A small image classifier, trained from scratch: 48-pixel images, 295000 training examples.
Rows from block 31 of a small image classifier, named by matrix and row number. Rows with one number belong to one channel. Each number is 50 + 12 x the weight over its row's rms, rounded and kept within 0 to 99. All counts start at 0.
After each channel's rows are labels from the 100 images, of 14976, where the channel reaches its highest value: "top examples" is what is common among them. Only what is clearly more common there than usual is listed. The data: dashed paths with two dots that lie on the same path or on different ones.
# conv1: bottleneck pointwise conv (model.blocks.34.conv1.weight, 64x192x1x1), inputs 0-63
# conv2: growth 3x3 conv (model.blocks.34.conv2.weight, 16x64x3x3, transposed, each kernel summed), outputs 0-15

conv1.12:50 58 53 73 59 39 57 62 60 47 41 64 37 59 47 60 55 58 31 47 54 37 31 52 56 60 21 52 55 45 44 54 49 45 51 42 47 60 46 39 40 63 24 53 45 54 57 59 34 70 46 35 39 54 59 53 50 57 54 54 33 55 29 45
conv2.12:32 53 48 35 59 34 79 61 50 41 43 46 35 56 50 57
top examples: dots on the same path

conv1.51:54 54 28 57 49 40 61 38 53 61 83 48 69 48 55 66 48 43 66 53 39 42 39 63 55 44 48 66 54 49 63 60 38 57 42 57 75 46 32 61 53 38 55 45 60 36 26 34 27 61 58 47 42 48 41 57 44 25 43 45 42 55 58 35
conv2.51:54 58 45 51 43 48 37 71 58 43 29 39 43 45 37 25
top examples: long paths; dots on the same path

conv1.25:55 37 45 57 66 47 57 51 29 62 49 44 58 44 57 52 59 38 45 74 43 57 52 57 65 47 61 84 48 37 38 58 55 47 38 48 44 58 47 43 52 54 47 50 57 49 44 57 62 52 61 40 44 29 53 53 47 60 43 52 41 51 55 51
conv2.25:54 52 72 61 46 49 45 55 77 62 52 64 34 36 51 60
top examples: long paths

conv1.26:76 64 39 58 70 58 61 64 41 53 54 44 52 39 55 43 68 45 64 43 63 41 63 52 56 40 59 55 48 28 48 49 54 51 46 33 75 46 33 39 62 47 71 65 57 51 60 68 53 62 40 40 51 39 51 58 65 52 39 40 51 42 27 61
conv2.26:38 38 68 63 36 53 39 41 68 58 34 52 53 43 68 58
top examples: long paths

conv1.41:35 42 62 60 39 49 57 36 43 41 36 57 54 66 35 67 58 56 51 47 50 60 27 54 48 76 48 45 58 27 54 47 53 48 58 74 53 33 56 69 36 36 32 61 43 59 51 52 60 51 53 53 45 57 33 39 40 44 46 54 31 43 47 55
conv2.41:60 42 36 42 37 50 59 33 57 45 51 34 44 74 30 52
top examples: long paths

conv1.15:58 63 62 40 56 49 25 42 57 24 56 55 57 39 49 35 34 32 42 45 51 65 75 54 48 44 37 40 56 67 48 45 48 68 43 58 48 57 49 52 48 41 75 57 56 51 78 69 39 61 55 79 49 58 51 37 34 59 47 38 60 61 58 38
conv2.15:57 40 46 78 39 64 62 42 48 72 62 58 57 52 50 62
top examples: dots: different paths; long paths

conv1.24:64 36 69 56 43 21 52 54 62 52 61 45 60 40 61 64 72 49 40 51 54 13 39 48 60 50 39 42 55 39 53 44 52 36 48 57 55 50 59 46 47 41 50 53 44 47 44 56 57 66 44 79 62 58 57 56 49 40 52 46 44 41 61 43
conv2.24:76 65 47 60 41 41 48 71 61 55 41 50 41 45 31 45
top examples: dots on the same path

conv1.13:64 67 53 57 63 55 42 22 35 44 43 56 48 78 54 37 42 50 69 65 73 59 57 67 68 54 56 38 62 34 51 40 48 36 45 34 49 46 39 50 48 56 63 45 34 67 55 49 39 41 50 62 29 52 62 57 51 38 63 56 38 38 47 49
conv2.13:53 70 38 67 53 39 28 46 55 42 29 54 47 56 66 56
top examples: long paths

conv1.59:51 41 54 59 29 52 60 51 41 40 47 43 65 59 67 60 65 55 64 56 40 24 72 27 51 44 39 28 46 43 82 45 74 40 45 60 52 52 32 36 47 46 24 53 51 41 61 52 60 47 45 49 70 49 48 57 62 35 28 46 61 57 41 59
conv2.59:34 50 56 44 53 40 35 63 67 62 56 36 53 68 32 61
top examples: dots on the same path; long paths

conv1.1:50 71 31 49 41 48 42 34 41 35 49 31 46 22 53 61 43 54 46 35 48 40 43 58 47 53 39 64 32 56 46 55 54 29 43 68 49 58 63 73 54 45 49 51 55 39 29 55 46 57 32 54 47 46 49 52 39 29 39 40 60 31 58 55
conv2.1:44 48 46 45 37 62 56 56 57 40 47 37 28 42 28 27
top examples: dots on the same path

conv1.29:36 25 48 46 43 48 58 49 57 40 50 33 55 57 47 57 53 35 54 54 37 67 45 67 47 47 36 52 37 33 58 40 21 49 52 41 48 56 57 62 65 43 66 63 63 27 56 57 30 64 49 45 46 65 43 31 13 78 64 38 54 53 59 57
conv2.29:43 53 33 62 23 45 52 43 33 59 51 62 43 38 66 53
top examples: long paths

conv1.22:37 49 40 45 65 34 36 43 48 61 52 54 58 39 12 83 72 67 37 46 30 51 42 49 52 44 64 55 46 23 59 48 48 56 47 40 37 60 70 55 38 35 52 38 51 62 29 32 46 54 53 59 62 27 53 43 50 51 57 41 48 39 35 42
conv2.22:40 53 49 27 48 52 52 55 58 26 47 31 68 36 44 43
top examples: dots on the same path; long paths

conv1.31:46 48 54 52 32 58 52 63 51 50 56 38 51 62 47 61 49 43 55 75 62 61 49 61 38 52 43 72 57 46 28 48 48 67 53 33 67 52 53 52 48 42 32 49 37 42 43 42 61 78 33 43 34 43 53 47 23 67 36 65 33 42 75 33
conv2.31:28 56 40 60 48 30 62 51 51 39 38 56 60 61 55 28
top examples: dots on the same path; long paths

conv1.61:41 49 70 43 57 52 53 44 44 27 49 70 58 43 72 60 38 34 62 48 55 47 40 41 43 49 57 63 58 32 36 53 44 39 52 69 42 40 75 26 53 50 65 63 51 29 52 31 71 34 76 51 54 42 56 39 35 47 45 57 35 63 36 64
conv2.61:24 60 50 55 71 56 59 47 45 61 48 76 39 47 51 54
top examples: long paths